config.yaml
model: "sound classifier"
dataset: "Morse code for random letters and digits, with fading, noise and interfering tones"
train_examples: 26041
input: "waveform_16khz"
targets: ["speed"]
num_classes: 3
arch: "transformer"
norm: "layernorm"
norm_position: "pre"
hidden_act: "geglu"
mlp_ratio: 2.67
head_dim: 32
fused_qkv: false
bias: "all"
qk_norm: false
parallel_block: false
inner_norm: false
moe: "soft"
kv_group_size: 2
num_experts: 16
moe_every: 2
expert_mlp_ratio: 0.25
slots_per_expert: 2
shared_expert: false
wave_strides: [5, 4, 4, 2]
subsampling: 2
layers: 8
width: 192
positions: "rope"
pooling: "mean"
label_smoothing: 0.1
loss: "cross_entropy"
residual_init: "zero_last"
optimizer: "soap"
beta2: 0.99
learning_rate: 0.0017
beta1: 0.95
shampoo_beta: 0.95
eps: 1e-08
precondition_frequency: 20
max_precond_dim: 1536
one_sided: true
adamw_lr_other_params: 0.0015
max_steps: 6600
batch_size: 64
epochs: 16.2
lr_schedule: "cosine"
final_lr_fraction: 0
warmup_steps: 660
weight_decay: 0.2
adamw_weight_decay_other_params: 0
Rows from block 4, named by matrix and row number. Rows with one number belong to one neuron. Each number is 500 + 40 x the weight over its row's rms, rounded and kept within 0 to 999. All counts start at 0. Numbers have three digits each. After the name is the row's rms in percent of the matrix's.
# gate: MLP gate (model.blocks.4.mlp.gate.weight, 512x192), inputs 0-95
# fc1: MLP up (model.blocks.4.mlp.fc1.weight, 512x192), inputs 0-95
# fc2: MLP down (model.blocks.4.mlp.fc2.weight, 192x512, transposed), outputs 0-95
gate.206 091:512529549487440527555547467515536540505475471523575520441448541522519525497521461511470510455488489543444494483566498546505505529451552537518505566499545538443507519501484481465535628485381507526509532491512528547519471474490484518492502496458467414496529396520452554505510475419500450479
gate.207 102:523522461507552503491481503508546525516472479529560514436512498481545525501492497483482547492496530530510489512501522541446458579586425501522505421572452518431488419519547491551556519519534513491488497448487483480522458450543425503502436601543488425448528491489454478435539479463440399555
gate.208 100:483526530484422482449535484476537450420524407527498553489472524459448443427538546487507515513510605519456449510507548503463508569549515500546530494486532459483510467495536479460511460439472526554511432487504492491566512512535478475605467506466442608447453441490503435478452442475492543530
gate.209 088:543450490487458521439526527505489553449528528498505497540485532498464489523495538549448593480499449474512459440503409537468407559570440498465498562598513516465457511471520442509543484504478467467573483572520481472557490503468532472568504500503604488521458521489498504569488433416534489509
gate.210 085:509523520481553519402423477520510493550510512424455484475503521481529397514488490445585500460495475495499543542536556450569567462446453541511545533492417558510474484466514539465465513531575530500471517497550462470491481502458456385490580459463515426524540498493476484502523547573517468501
gate.211 090:473541508516449506475496555456455473529474492529490480454471509462528523502502506507444490522464518510487580476527490477533487475503533626514539406475445496440530479515428444457551539388472541517480480455507503519561449460532500448479455442533511508491522444505481459534508459539540501511
gate.212 099:499436505507499503471434466485438569498543495491484521508521517462449505482495524509481456463504450474573476563531537515550460485488476561526498444499478507501560526510540458494450508428438498485489564416556441537585476481534474485480490465485466510513486482543413567458495543531407457544
gate.213 103:533517432500528520551456496559418483554486526431556511420464532500482557477447467432418461534575491531497484498597480502535544533482468481491540477565437538582588484477457487447554482484556570461460549494511495451547509465524497505467519557457454508509465464516460524468518521491547497516
gate.214 098:527448477443560496470484501533562486511490504607571454478522467521512490519450534539543472510497445461520585500508531483547492501502489530558485479441513469506533466460467527486485479543551518549432473514480511449490444508497534474509352530442454504487513539517478504544507486539472512509
gate.215 100:463546514532455477490424551498507486467533475502551505503506478542527507458513485584561465531520519601510469465501514539508502486437460525542502505528510521485465551526487527525452505528434483521469542506478483396467549525499420564563533498515475501562563490522427479462570523498526470473
gate.216 110:502462538500458503525475450536565506521489438420490501501463437467525562509500518538461470501581483583443475527500476497534470483484525510516475438517545415492557507580497525519455550398518562503554535569567482490540524471453443549513520566543527496498508486528446474419490599519446595527
gate.217 102:510465500566499540459510490454489510542471456515528487562532467476596471447529443491413541531535526474533479525560477544515539554535475549516504478495513526480550457582492487505544484536514478451481539439520403534484491496484473438540535572495487477541515470488557477424505500534526485493
gate.218 102:534484438466544508501531425500497454550524514472501466526528519469514549504461454509481477470556489475472470510493548508498446468459494534457537507512414478463525450479514503477462410546448503453542516488513518476527540512462483528458510530507543504449467551508508526442507523580428493531
gate.219 103:439529488513468526500484479485491494533451469543540486488542428458518536530424513450520438512474465462526492477497481549573617523509525503498466532579494555480380543462522508511448492405425471503519527473481528442496475583500594497515420495470548499519488475456489513482502510510433511434
gate.220 095:473499500495508509506447453489488479494493509567596519518496493521498566436555505532537479447456508471486505452468508440471438504475494438518554441559473449545443478499476466531433511493509512488455472459510425381495509598454478482577471496534457443474497468417453496545533504489364446499
gate.221 098:518514539437474477523464496529499596477476471488449523445539584505475513529472497536570490466477494606472456530492548529440551537481521530511496483515496538459482499488495491489500470451464487497450517587567445505551561508483489497479519479483541523497550495504494490487460466561486479538
gate.222 095:534519453458559512487488554402514563483504477517419537548474478571566493524525487533538545519381569513427433513538486533523491467523476475508525476503432508556521452492500565507589491519484490467498524438482425471565443551441506476472547449510433493500526509551453603498531459505466489496
gate.223 111:477584521500474467592419508537422439499502468437464485461527513493483529508464492508564545526577459483505520472499510502433457489405509488501497491511484520557463471493463461494496594516442483444535491479460475508465530485475526483492527431491486474576529484441573445453518517520468529507
gate.224 099:406565559538487488504492511499459431551461579557545489496465490483478552482515457481550504442505536515522508451532473464523489514499516481439530545535508484450547465490479438527522481518487429561436547546558452463476460483493575514500525517457494525578510516526476496512490440514454503470
gate.225 112:547549551449496567485450377478506481518485531558535483530478542534452478538517519464511566513418407481452569479512543484495583523526542463527486537502564532491483402475448503529495539490562484496501503535531445471508519574451519510496502511453575576504501499516517468557561482506498470428
gate.226 089:476532460536476503486489485453507448544524515531517499543483474493489571525483513444479509452548389465496593469568586511526481495535469428471480518505505468501528403512482483452547573472496480538464519455456514490495459478487426495541536507583551520555407496489416466501455489497518519589
gate.227 098:446514454472531466493468530510460426522468590518463488511553471537498522521489560525529462502502537468461494492497496523532453577515524506504489500438533580545421462496543514528487488512448497544485427556491440520526513490483498564499430483470474578553507505531553536433498522511496522452
gate.228 107:508481445427469467600485449560489459543474469447474542530482538440466530505483510505468517487514515506510488549503467556465565469511528487497519442564441472493521541600485473439470467446477522452557520478561562451542469478512467529546550454520538463514485552482502533431497491499466597514
gate.229 096:508540508557547507549499544499501486463462442489551531484552493507513483532574465473525447465496484491491474487498499572447466509521505534479533525517544508514481501472530544485547529488537512508475581447484562407529492488460484470497497502493514532511529474560464533441498514593473457551
gate.230 107:520528549551438484548516485552538508511482489447517494529522469524437486526449427508417510530537480530458526466490561491456551475472490440494498491563445536518455518500527474452470562485503558423468468488510550537513508439586525517500593433506547507551468510491503475478520497554495513530
gate.231 099:542513450462469565473536543506480496477558518503503491492455524521487452565504512472528538491548539504493471532551373491473549530534557464480438525461486529517517449520465508441511458481518502562506551436443521471533542491413515518450507450487509419485506561454587445526471508482615483529
gate.232 090:474550439494502421541417474497509456435523457428495472533533521439491474483496460529448576521466513479554532557541449458495536505520543532423515459503545522542531463519543502482506476567532492449455481531500499523518496446593525528466497503474527531458490497578496576485537501461443443540
gate.233 105:569454503439506474499534530439542491445488502480453529417476440420447423482454519492490560494520530494491505500517522487563538473504490541513504537517453480449472544494529549502457463453540464463475512552509517494469446516534545482549589526451474550450475501510546541515497497518512488549
gate.234 096:491514537537509433486483477534532437474547528516502550445461512446526459484480532491512447492506444468434490482500490518565568451480520478425520522502439528487381508538540511492469499527517516501544407466512522502455563540492513522499514438524491475468500492542515487519472457527481566456
gate.235 098:429556441589534508478501454504479492480549525493528516507386499504464502500516534485493485463564418518504495481509455498533475507507477537530449508480521441457464428454431531473410520457404541545547449468549531463493446453530566501497519560508502470542415491475475566453487516441470482519
gate.236 092:470565481511490476481464512414498560559470481508459467482529487470543507527464545423565533561458451498496450581527508527463549505533515525515465509460501497513424530548541481447550491493439573533448469501490423496528414539546540499498486479491441496541468553507505572492498463449497574458
gate.237 106:540494420547501450495445520508511534531538458529493501480560484499565533539463488513502525385581501478462438507419452476554380481457530506528589470516502531466524483503434514517521466496510547438433512408515532493517508575512464467526511534561462478466494481505501490444504569553476516562
gate.238 095:520536480434456496535475467506557463589501479486514547539485468410463541558498507486577430514494504525473525459564489526578484506483508501525482501540511533486470455493534571469462453489502502589525418489551482523469492484526425456432585456491579492458426503491478526534453463522505442497
gate.239 090:460511494511533449473445456523464491520505464527507464444503455548572471457519479525478478453486534482519451512483525519529472503545527482545449465521530492454558518593494475471498457488471516500443509517489446549641593519474432515510534522552520547422539499532448446476491536537467504511
gate.240 098:480465466550526433532460496492494431521545510470536479552447473533441543537547515447454474482507509479507510525485544469505422565527476576458460473464499504556505476576508454545489582468529544501434484434543537505445479512473438500525428507501457492495437516495521426434541493587448514547
gate.241 093:429472471488524491531465489481579485494533546503432522520456453459524441486467489496489537526448386529480441550463506498536503502373523535550533526499560507443480428479506544464569516538485400489454518550501476530505529450484457546542485466540515561576501483479449520512480434498470389523
gate.242 104:469535450527517515509470484424517467579520503630535486499535495544496563498563493475488453514489469442510533568507504524491510499566551561555506452506576384539525441520493487562519525525562484572453502511521501496493397519489510499524432494498495522527532527530495534472449509506465520543
gate.243 111:486427500506470468483530478515478479556500503609533468473496544480478438481504539558422561525421516437518564525506509502529537517453509577516493544516518513519503497496508540532499557544516434474449499527508488478459513502434571540474508487500491554570530445484481485596545452527477461478
gate.244 101:545516533597510454535533472576539520469576467477358442479516444515465572495468497477570494551514492505461531582444474526516466576510437453489455560444570494449486558471485493569541491525417577562528563491498514525559518508494464467506501517497461513560491430515518504461544503468453507539
gate.245 101:572520502560429474460466447483495462422564463488430542490479563551566491521501455533547501493497495528484484477543515531578607543579545502497519475498497551482573456545505573465457490520551455469502562440530556478564471512501510493500512521531482397500536541501483477508497495457538543528
gate.246 108:469572539547474502567401528448530475521585541542441515529494541500486470508479511482502493564495488425533556521510494505497555491498492511495478541526571525499515445507485520553484557552527488463474476482536545471522450527485483492493530478528499529434507545570454537546508432493534488490
gate.247 100:458497555543458585592527590528510500558469457547534525506454426424463502472487506508487515516487522443517523507552527368487487519481506443533503525491512509560492500533455513481463566458481471430498558469471421495499475463491509479510494458493464544560489494509506551551470493469502562501
gate.248 095:493512493497493401531574599465490520531492499410474512480524497511506556508506554526485526538573504537535505461503541576426501537522568479558574496403447486494467488547513528506467492469501398526509489453484502467493448500517455540495514556465493479513559444618491421447485445453518511488
gate.249 100:475503455528575499524430513511524475489546539554488440554485527503489554539527533510520547464522496454442437513472450457512471519567526485466513467408533499488574424478532477548524457533558452484459513491481476463554543522493477426510483491514442508552469589514483459405512486492466509592
fc1.206 095:464468454496509541520480511528524434533446504510584439521515452554488576516486459514515542469564487458555472507551560521507388483531482507545485441418475391434541543484442487498505482410478409490521451412498499570512474556457484461531518489474436482499478532484441500499518494451463549540
fc1.207 090:434569552493523444515533472502533568480563493504554514506523519474554507469483479556466486493464441478537466541491552505513518397416492447471436535446512492504532450507522503484472562438468486516535539512512516437564488476518487454418490540471495553542505529483542540484524534536509506466
fc1.208 114:414558512493492526482439537451494523469512542545455478450552483542476472503484531491560480527440520460495561482533520459538553520496535464443464551548538480452427479478491515533546477588547501503472512569485462493515440465555530524550501506457499547498531494567570456533557451495513477494
fc1.209 087:458477432436448534484493462445473544446508463500490536451523492511518452450535433423508526445470507434471483474471514529500566402551536436472469537520474458488489514546496552511469554480477495530535520526549537494480441527483454507493518549541459490470460461563539474520519461550525495412
fc1.210 097:549520448495511498470499470540505492510474495491524523515526528477524493560492459446500440491491520518586542446511478549487539552569458552504529494490457474507507456497477465525471482486511498487601571452573508479539413491500494440525463487455446506485539504476390489509545458463419545520
fc1.211 103:422484487521494478581470432495525498526440463505527484538544495464588508426588504469504526495466531487552541458514552550493636508452541493489597472567535471510518431474519497477461522535505465489459528484525498515469458499440542548552532483404498498552484528523473513525551448457435479430
fc1.212 096:528485476519409528518451499489500489473554542467464583527544522575526501582516481508550470495575508508516552512428487483512545395522550492461499467571503527420508501467535542495435453489515498555525542462507464535514468517560424488507447486532424491497553471507502462484502445443505470547
fc1.213 098:554515481501561509580519439553444507518507508548493472522433458473497557493510553499543513481555505560454507540485538416505466539475560525484535468480448469459576512503477509445526463447544484485519470539517527516496458448545469531486533499548505420501496489501535497482456528537542458527
fc1.214 092:532512531444545512544518501464509531537527565538470531455457536536533418499493500503490418520464523454497542477597478435538530513480520497533506525548499521469497491388514529409518512527504505542494456509535523462535481487533468492558516540418527453518556473524441584520515522482550470488
fc1.215 113:509497492544456454478507544495473548461536532531503464441505455549533474479456466513523509571509488443501526529508472499539620532460538490480498476474471421451479498421538529556453473593556508485519481485486493492536398519575522524514466475480512485490526474507488512500515478467542507516
fc1.216 108:554529570447534503480515537496463475579491448457508516510478478509450580524454498500462481529526479502548440509438502538455462474499564493440513494530550471484524523584479522489505526535447533500549574461534513522551579470529514494464475522464520498446550509470533501461499510570465489512
fc1.217 096:449391508475516498482499423504493497442575517491492542486535449535504504487531516546550534442424568428536538486527510441520557418498535455477463548563487570524459467466480538518508545511515427531478536489462494441439519548478493523465504454489600475468473487553451588492526476489481407542
fc1.218 095:494581556487525490479511514459515493505576534415484473450475568541522522501505535528474496493426511507450509496513454541487598514531559432439416505458519455486486452486462497546467527553455502593479500472577477508544529526446513563452468536512566506507552581420469498505489411547504491550
fc1.219 099:533569466514529475546526467489483555524514482519445544501483446543510450467520525425439487470541528486511553506557556533531509487463505433511425563528514481488428468502512519430464535549487506468526537509451491488531483528539505451452477537445531510480540511525513600586485388493507571494
fc1.220 086:555436451484547524515515490487562521476522527531523548519478474476543477558485491420501481532499512497393514470548505552513545535503490449487620533466477498502487431507491529500452509497445484433506498517568479452474476512464497516563428590492488455490500530538497467500434482528487547546
fc1.221 100:503449503530501598550537528527493459487539415455540494478433539469542476436458484512489502425441541569484546457608494430513460483521498498495515461441433486520520529500524551474507490506534459517448546486497519466612494517531533512509535510493512470513477535475538484508524540500453480570
fc1.222 096:510440453495427511503504493515487547574520537530494483470499482465484560529479446523455487470531536467502554520489545494525470428392486465568506546537605505468421502488528588485482498539537445554460486525442502437532465525510497572498458490483464507562479455580542521523517523477536516506
fc1.223 094:500524503462506502493566448563494439534475492574536497558473541512527471518481490532552492488476402539579540556545477445495517549428584448480530414480490538512420537478448490467506611453536496463496571493539367522522467469479496458504529508502520529479589529486528504548437462482547525474
fc1.224 090:488520464465585630501501457554535505490547526533543532527509488464585459498487521509402519469420538496455558519469482533484445536550505468508531519492463478442538498531461582482497489471523515535540477523429552468529530527466440499483539452555522453523517495520492511474517496466469436497
fc1.225 095:521474497565525518517527560524502540567524536517444530470500472520458441516513432584476461472474510505563496551563522553485492563479512501548502495546482469537477501527580522527561459558471463472567559463444512545459562471475505537498461503558463500529530551505480529427359503482508499520
fc1.226 096:523515549498511510533448503453594522432542551518511464453523501579472528536539479452519453492520479449527498567471531543542543478403523458440512461516534450480437477483566417562493496531538519491493518465532539410476490471537536496534513498559494540492490445531505525543567552575493509443
fc1.227 104:491469478510459531500484464457426561568502499557520477445575528519456434494526423537405518524482493418495580524536512535561664499451540525479485504534469517460537562441469456546522511542526484451486455542452481492470486531494531508475525480517507558458507434513503462566526443475498452535
fc1.228 112:449477487542529485461494507501546456527517500540564456548536490535531526435547468457522448499489465478487457558540481533551566535455546532524522526474498550476509513476562513546504489526536492497484467450530528522479538563478524514497461496471517512499520451477508526532529541500493513398
fc1.229 095:508583543571505495590535502507448461490472499510509372445487492535528488441524500436505504538489566442529490531548559535473531574417543577555518539491458457497518472450454423494458550459532534532486499509556505452445526520405470545521520457469510464479526513472471494589515448545418574516
fc1.230 100:486458483451529468407520567550461569560543430550516471497520484475531490520508519452497450510475512434463425548489458589579497470470435510525505546479480436483497440526509559595558482509553506587512452484454456486492532534418455415511478557511554500516516461486518493441490528493498504465
fc1.231 084:494541511524464526459525530465486504452550592513458477482522470535513448504542432485538580445475520453497497463425439452374520500542482447483519445504597492537502479434448531447423493523459419448543470487454479503439499520498565517491500454506551508432489531512479522479462544459561506392
fc1.232 091:477537474530508512454517563512549492483514491533468501483477473499552481493533522396528458478478530523520489485484548593428530532561493511515529536466491422517503547546498543506485478415498521520529536517535570512477506531456543464487449463461460460450588487463526506454525480541448574529
fc1.233 104:514481516579502466497522531443544543476525577509510511481547526457545518483502459548541488506533524502591471481431569492492528510492518510552445434411544440466515509447496564524437489544560487537568547515440489517484468536471511547506472479446497473500516404477484536436533521553523435473
fc1.234 100:513450448477458502476546547497501475530540510435480506555524459515547532566520521515467461574530493458515518447445411492539465475521457609464474450541516419513559551516557459534510545474504517548488535465515499483479529472466430525486457470518463592419485456517528498460558580511521501551
fc1.235 100:526489496514452490527521426440575492469518480483522480464542483590488506479479492561488505517508516489447445517562490445534457526493549546543417468514560524510482512499455549520457472564488524447451454516502516457463567488527542574471461495494477534509464497496530486468496486435478485470
fc1.236 112:462485467509450507437535472498487518528512509555513479438543511463508475440441436611512487564489426442433526517509436451517550510469480480530471611512492525546531522439510467513562532541516471472526512489473538502469486521564494543520488492435544503493484471496498528554455475480494483421
fc1.237 089:523491543440496487489472482536496445526484473420478434457504484539485495458526433519556487560460474589504540511495478444495484503449480523548466471455475467532536477512492537475546543494527457597470520504578504525423548431451469497532508477497468545491525478528469471451401509416553549594
fc1.238 101:478549535541477514504489484552412461408485490449466546543562524544512437507528525492505544481508517563464504551560566530452480479468500501540461457583534525523456530514552450489501543494512495498530504548456511558450525533471486511416544445495545453491487535506451559545504453532439485519
fc1.239 090:438550514517490446471506560497561518540564501466491460523508481504520517535495465451486456480543456522472527527539525549442481462476482486550464498428537489459482538524546514523410517503452466482502507470451435483541502493502482450537550575560508427565451480556537452418533573485520492541
fc1.240 132:483505584535453527468481421489549506428506539476434515458582482488486489488528499548515552552504513489479504499498504540489577515477507441447501516600545514498434465513555511437472502553454463441461468527467557483477554454492522513487603471475512546513517504540524525580499458528456453439
fc1.241 098:446459540505483483468504508496492447503519451584530486496568520535475526436521426445553547525491493509515493545465479488483550506505528432514433531503496523514554435506475409532448525525443488542418538491447488574547499490495514495502481460511581549518464527474419515572461478519481505512
fc1.242 111:518462496513424575443540553539522453487495536392473504601478496511481512490504507601505477540533436541418429453519479492448444447528476502442503454496436573507465530545532454467438496481477507446493519468541515520523545507500502514501599536527518489466478465500455431487503524510511489500
fc1.243 097:529515458524470485537525513514510569563483564441504485435466544411510410562483495451484536464544418535519538504458485552470420388521487452569513488463510497469507511464407500455451440471472501508520494524488476514492521441498532463530519521555452446516501547435529525489517493477555508495
fc1.244 110:513509442491458485499476567501479486525431505423428548499458453503567499544495494479489449486540536586488478568466550472522435471525460511545531472461524524558532530540473465473497469442496602490563453457453458511523533450535476472439466527529500476451443523490537466493470508435461524533
fc1.245 090:553465524497374507475532553465552538464601526504558439522501542536518510518472420489539432554500476509424463451415560550551539523473545481497547503539462558498532547461576500471484529494498528433502456487487538531521441441491503482494568484520427441482537492453502517539528511462486551482
fc1.246 094:485520514462481459519484441501484516509554521562494532522460525495468536517515467464442453546552441431510487546538540570546587484480413540446486501523510590458440444454576464518488509553511449449498429529538492527473422496543518496498509568423477533492481510577431547499502578562514517495
fc1.247 107:499497545434501520470478516478426473494557490453482496534491447559472411541503468517530413495559496518456502530461505493488611476433454531481471524474627489506446502513505487473575442517535441486489480509510534472556525417589513507525547521440524460452489464517538486499503501457558515456
fc1.248 096:483517451572517503477506560527492506487473569566567493487532455519543423493506515450523459438512519445582486488510525462589510581497577575530519567525512518506479465459459530542437480545496453518595480571425480489442455464533555470515458508432570484566530458494573514523520482528499510472
fc1.249 126:533494446468528539476493538542506439471527481396511527572455506454508555519534541544525518445527466577452438499459444491513454471529465542392541486499444508496539510575538468461470510475477539459537542405520494499549519471479487513550481552586513513465494458489464507447450559498487444587
fc2.206 084:467471491561493455453435507528569484475529564470534454515514446564538512504439487593505465494497456460549507586525518493530475556556477470478447495537528538470523525459584444483504461465498441499484475427424489520544509503501484487523485499531424504555551477434440516499487513401516534499
fc2.207 097:513453536545537560493437482526502492502547450499455532533541473502574558593482526524496474520539491549458521517511447539501506492525540517429508510517483465459506474431493515513496509541604539427536489558436455472466473502479469545540604448513506467499485526553542528474502534497528493521
fc2.208 096:489560476567531448544424503533547522550471487491466440465480549514512540529486482482566483555456505493562563415526498474477477461548556448448518475552560492498427549503449521522529516468456509428493446548560475465510540507550460487503509532581475560538455480520446467553521485470579411447
fc2.209 088:478451509490448508556471444511553428450550553513474533389479551470517500498429485532537530457446503536521479523469456523546507514488540478426453560470450514478465471505439569506523548482477469492575461521470458489497547483475501469401454555517542503505461550516445497490481472536470514452
fc2.210 097:487430496394490484493483464481524527574458511449509504469474489553514471544546502472518512451548558472513461521525509496450402520427535525515497434477490475506439548465425493454492526566516490574403478488559480520507414477518564471485485455469526471453470514464493486487470500487488556558
fc2.211 089:458419497461591501488443505535441603450601475475506498539508476509612512478489514416462464458474469521589464542489516565502523469492566507455536485540513515462487497457475416464513490483500440463400542537470482514557498516471418540519569485402511502492554492532545502478521485455445579490
fc2.212 103:512487473494464460557511492484517526550558486478503551428530476535468445521457447529493562546529512479494473449557431563490498564522492481439508503518493480527546529517504553559491484505516495507495432522559413450497487530572466486564464536465505478549472556454536480483468460477519498491
fc2.213 101:483487545533477531471483469474475482556453422498509514493467474484492511588484493513457579468499527492556415457443486519462476513487474487527401479492514478530515476464522530548510575521490533544489464492487449564524500464441476480458520502524469512538457510482445555511501470513607468431
fc2.214 100:527509526459570494634504473482533498444507477542486576492539515513421443504518546460460547541449492481504530482488527528480475555534468495491564573445520490552584586503474483431469578461508506529483536431489512519531524504551472480448407482575558533437540514507437507495470428564557522498
fc2.215 085:524521456468473438512460543555521557561524520484456479430469527553524509475490525521493437505489444459549504502606594512528539550507520491552508486532568516504467497431467479443398497556525446442515460483507548455527497527512424528556510485527529511524456520512483529555472554496518543441
fc2.216 099:547451554522518449505475447548473507510567485543524469511464542453519447490505491410430499494467499433504520491508478536499520524502449451428498516501498471570523487497477516521515512458525548446541481544508458443491528535477462478503490454503463537496455497509470511494533504522474498486
fc2.217 102:539430563456531486482451474446493512484519590474492548511498471470479444495453532506441567477557541422579556538470539561481497505446510526526497524480543510598562484493419527489491501476542489489496480495527484465521518515509499455504480442542506566442568402533480575498484552483469471487
fc2.218 093:504536476457540477462541508543458513496523511471492403525479498519440526510482515632557519489490503452526558493488538469501509470532567511626489517525451579436535569512535490424495538451552474435475542519552444539531526500524503512481491432486525501564495466491498493479483526508566455496
fc2.219 096:456473482537537532459516437532556521541444572463508526552473485513424435468454476466466514472494552547472502501455547458579555445446445508478516510504549438507442516472490486539466506485479529570458507448509464468494466460513531486504460544478434411496568514482495442546532469518491548489
fc2.220 094:516486507520492520442373575534492483560466543456550495499490467448504520430558456445570394586532553501565479505497489533470449486541527505550526518573487490522400390564475505515489495415451469518446461503492496541491455557517526485546502514509472496494558564486535461570524508471462488448
fc2.221 100:464536521508544539494456517493553511506484471550551485551474444483462469541539451538519477440571512530511547492570515498451475469506561469521420520548528452394535568482487526527497495463503492453492529519554556505503482550444477568539503450520494411459461493477468464428460467500567545578
fc2.222 095:489490498557461470578446438492585512482423527499471489529520517509481487454491491504583512490478479486537527409547543545487504502523509538497469536412506464500488494472525567511486485497496472463494444517511550491566482522558521496544499466472459487484559445490503479394441494505479552506
fc2.223 116:548456538429495520532443454462425488543505525506520563447462512463550526547464606421509496486502475409475458500537512510419412491481510503466470546558531487549558516565552522525541530507586550444536499511511473497499570521516440479510490507566508480499485523484481570549469531508491460489
fc2.224 096:509536481566518551530504514490506546497519600505542460539509454527490525473461620518537498458471475488490464492533468489532523466455508495469477490450538457508503447579485498542479468484535508550433515500534450483525517518576510502467444482508525446546503528467471485435592457520405500474
fc2.225 112:518425542530485508472441467454451574489499472545543511466517514469482499530491514542602516471463514573514513401494537474563573463539508527525465474467485472459482464578521573539485521484448467503485495537516496548527532575585501463538514486435508454472471441457474510458540502487500484424
fc2.226 103:477497496479509554499611503562471462461461430430479515512503490500492477489533472530520488564510464436493520525558490487468522479465560472523495597550492524505451482492476457511459521471578477399495506509502525529430539517450484470484516531436493555547418504534539420525454554459506460475
fc2.227 094:547470521517452537537497488453493523534482545583461540382503564525491519510478553490490531497552482482553548511436541497516593505467486535469523528521395498520528479558507463571551573484421533500525472547493492466527524525480509531498545580529503554513526521519480488466500484506489533499
fc2.228 114:490478455555491467483532539499554509470499548496472528550501476461505499478507469516456507482508538567484494506458478510540555524500428556531469444481475545435467512517496499463467447522427463603460511504495539483480382496544544509530554448433462415491526383522527501460520462486533591486
fc2.229 106:427491488506496541479538424561471456522469509518478477468463521489534469451517476537492516490510522502565443562482483387576477539491495525514508425480462485427469417464430499465441478525523440543514470514475474560486478489466531496502540502420524433456475514525537455474473456543463566534
fc2.230 101:499520502590518479502532519517563566430476525522479472510530489528495506483531434477457507521509559553519487492427487518531582515547469524539528432427508536433515543504515494471462460476401427536406510456516529498514413465544513505533536418417461447480539453519508480490544468513536496484
fc2.231 088:467509409510506538504446545530530534507529515499482504490523633515485514515494454513532471535524483551497526543524429484522484503606490460463555528492568497518494528557459632462495435483501427516446457443473420460457483542615555548562485498512533548512516470511485450505504473520520495405
fc2.232 092:507463475622461495540485496474531525452520540453514504525573515471505557523516522437429552493475559495479557476496443578472537430494480547493538555509534497467559452514515496501561406477433519507490518510452539463549415571528463485583538477410477522514532416504437557505548574527519472526
fc2.233 109:485487543540535518508451514475464547445526522522527546493492475451492532589508566533562541456467509510499441503418426461545500433546449534514454503475508506493475566552542563530519523527578577508505512484539394529510530455551495549476510475494498488516502456440433540532539477524531466436
fc2.234 102:458504507494509506487515508578501476441520513530512422466511462495451511475507500507461487491479532577460506530495544493531579419453462527589530444454487519408444493465466503452484450542404444574465509442475501538522442505539523452523483474450508441482546431524487497483540496497439529459
fc2.235 089:503447496500425562497504526518442550459502524531477505541534492531523481466539429546454508472513509489440505501502454495525501503541499531533488583532526530520444483473493467474476466525563536416454474575513548514497501572464392551541534510521472532579472425450498496441492480438527492514
fc2.236 096:561472475521481494510513458461542533508529556494508571435461489535544497510547539481507567556451457490499537502491523484472518490460465486590520537483416508502563511493559538544508525521495520489469577468553590510477513523464445492525589463523466513504489480469428494550481515525419457451
fc2.237 100:482492491600459530540581479490490497448552522503447541466519546546506457508444585508534486527528544508542530497554506486483529433586537491440493492405514510449499537519481520469519478431471458500586434474477444469516509523533487418600522494529563565504466505461524501554465521493532458574
fc2.238 099:521497536470535459505457495471395492442440517471584462542510461452543478446521447528550557411474555558477454523499516532564465487470514531563431505560439536540466538503518504501487540540445485566399473502418481518494568543470509523481529512406470466514469487464477483513565502530504563518
fc2.239 082:470559495424533494527588523589509499520494485461486513493428477504469491557363494547590558530539492455529480518567472546514496479474553501445528574452498483515567566441537512470507475496515510466527499468494413514490488495452560512437536443475525435558533512520528537520440547528498477569
fc2.240 106:574447537496494476485499539471561426535393488522509467473386516475498531514525472501527407506572438511562438428515471441589510496504456508502523497498504491503516530552488502557533529539423531535570544498464464527477457510523525501487473504593486469498511464514481493513458455412514497539
fc2.241 099:522446515529530507504474464483465449495520453476543490509484437580499518511481483467573475464501535389533491556472477522448474472505562501469456579538539501513571500499519501532485577578550574442486445475572444455507467438521484523426493498538536523497479651485466490468553561489507447491
fc2.242 108:486490502509476507445496549523525460577412527565480492460435508518469497478478476505551453499545509521588417526500558407653490443532491455532525508488530488518510480497489408501455487537465474511540493521466460597498513508533591474480500540565483475467480493505527465481502436386499516582
fc2.243 106:506513501544511570534504516526509481469520436539509506440447498529478547495548527552493513493524554465559478532465502488477560535484528467481521441468514572489492408490510423498494466434505587511436480548405483504525514476495498492593519477508499514375514433495498498550544512526513480386
fc2.244 091:521477474554491445508544591462538464572438477445479486492474439546473478535527530519509461510532531554453495479445471499580500456543473514496544456416582534516497523482530496458532492520595574504479471473512504550573492405549514504458461443493509445523546544477509474480466454482475481472
fc2.245 098:561480501443532451473503538510477451490463540482485461468424434553479476457529462496541506475546489470533517546512544520503478478430473585493535583522517502540475484524520471478564455487573526453514450452529576492513501485498542457494526473414516538498536559527559457520524464495389458524
fc2.246 104:494508449467481504522582508515485424440418478419458477504506495504488473450503421545561458501519450453510537491533564488426467496482494480535567595500490507498478541506444444490448537482544505480480520540497560502405489498427479488537553549459534495544461523523512428503457548476459511522
fc2.247 106:523508442522483501470534498489584507488489518512468513482442490514502541446528428517506461511537458533518528517427512377514515548530486483456474471461491490449473476454527510525509449550359487561468510458429521510446462532502570577483509563462482475557531389476498473511507476434482576494
fc2.248 094:518481504456552480437472548482494519453550456528540565527519490399439490516531491601531542518491513530530448496493493482518522488492483464636467500488465565502497599528505503491460517411562505446457566521510415517533529479478506550495500493422501524483502389497490464545540538518642442478
fc2.249 104:490537534427517532427504520491484528535446456581520484475454523540481485473474490573570494565535514478548446503544523411584534527551494459558471433534484481490470554505499489528463532501494512477524512499516429562449518484498573496450465567579495475516458532502501473495508455442499500499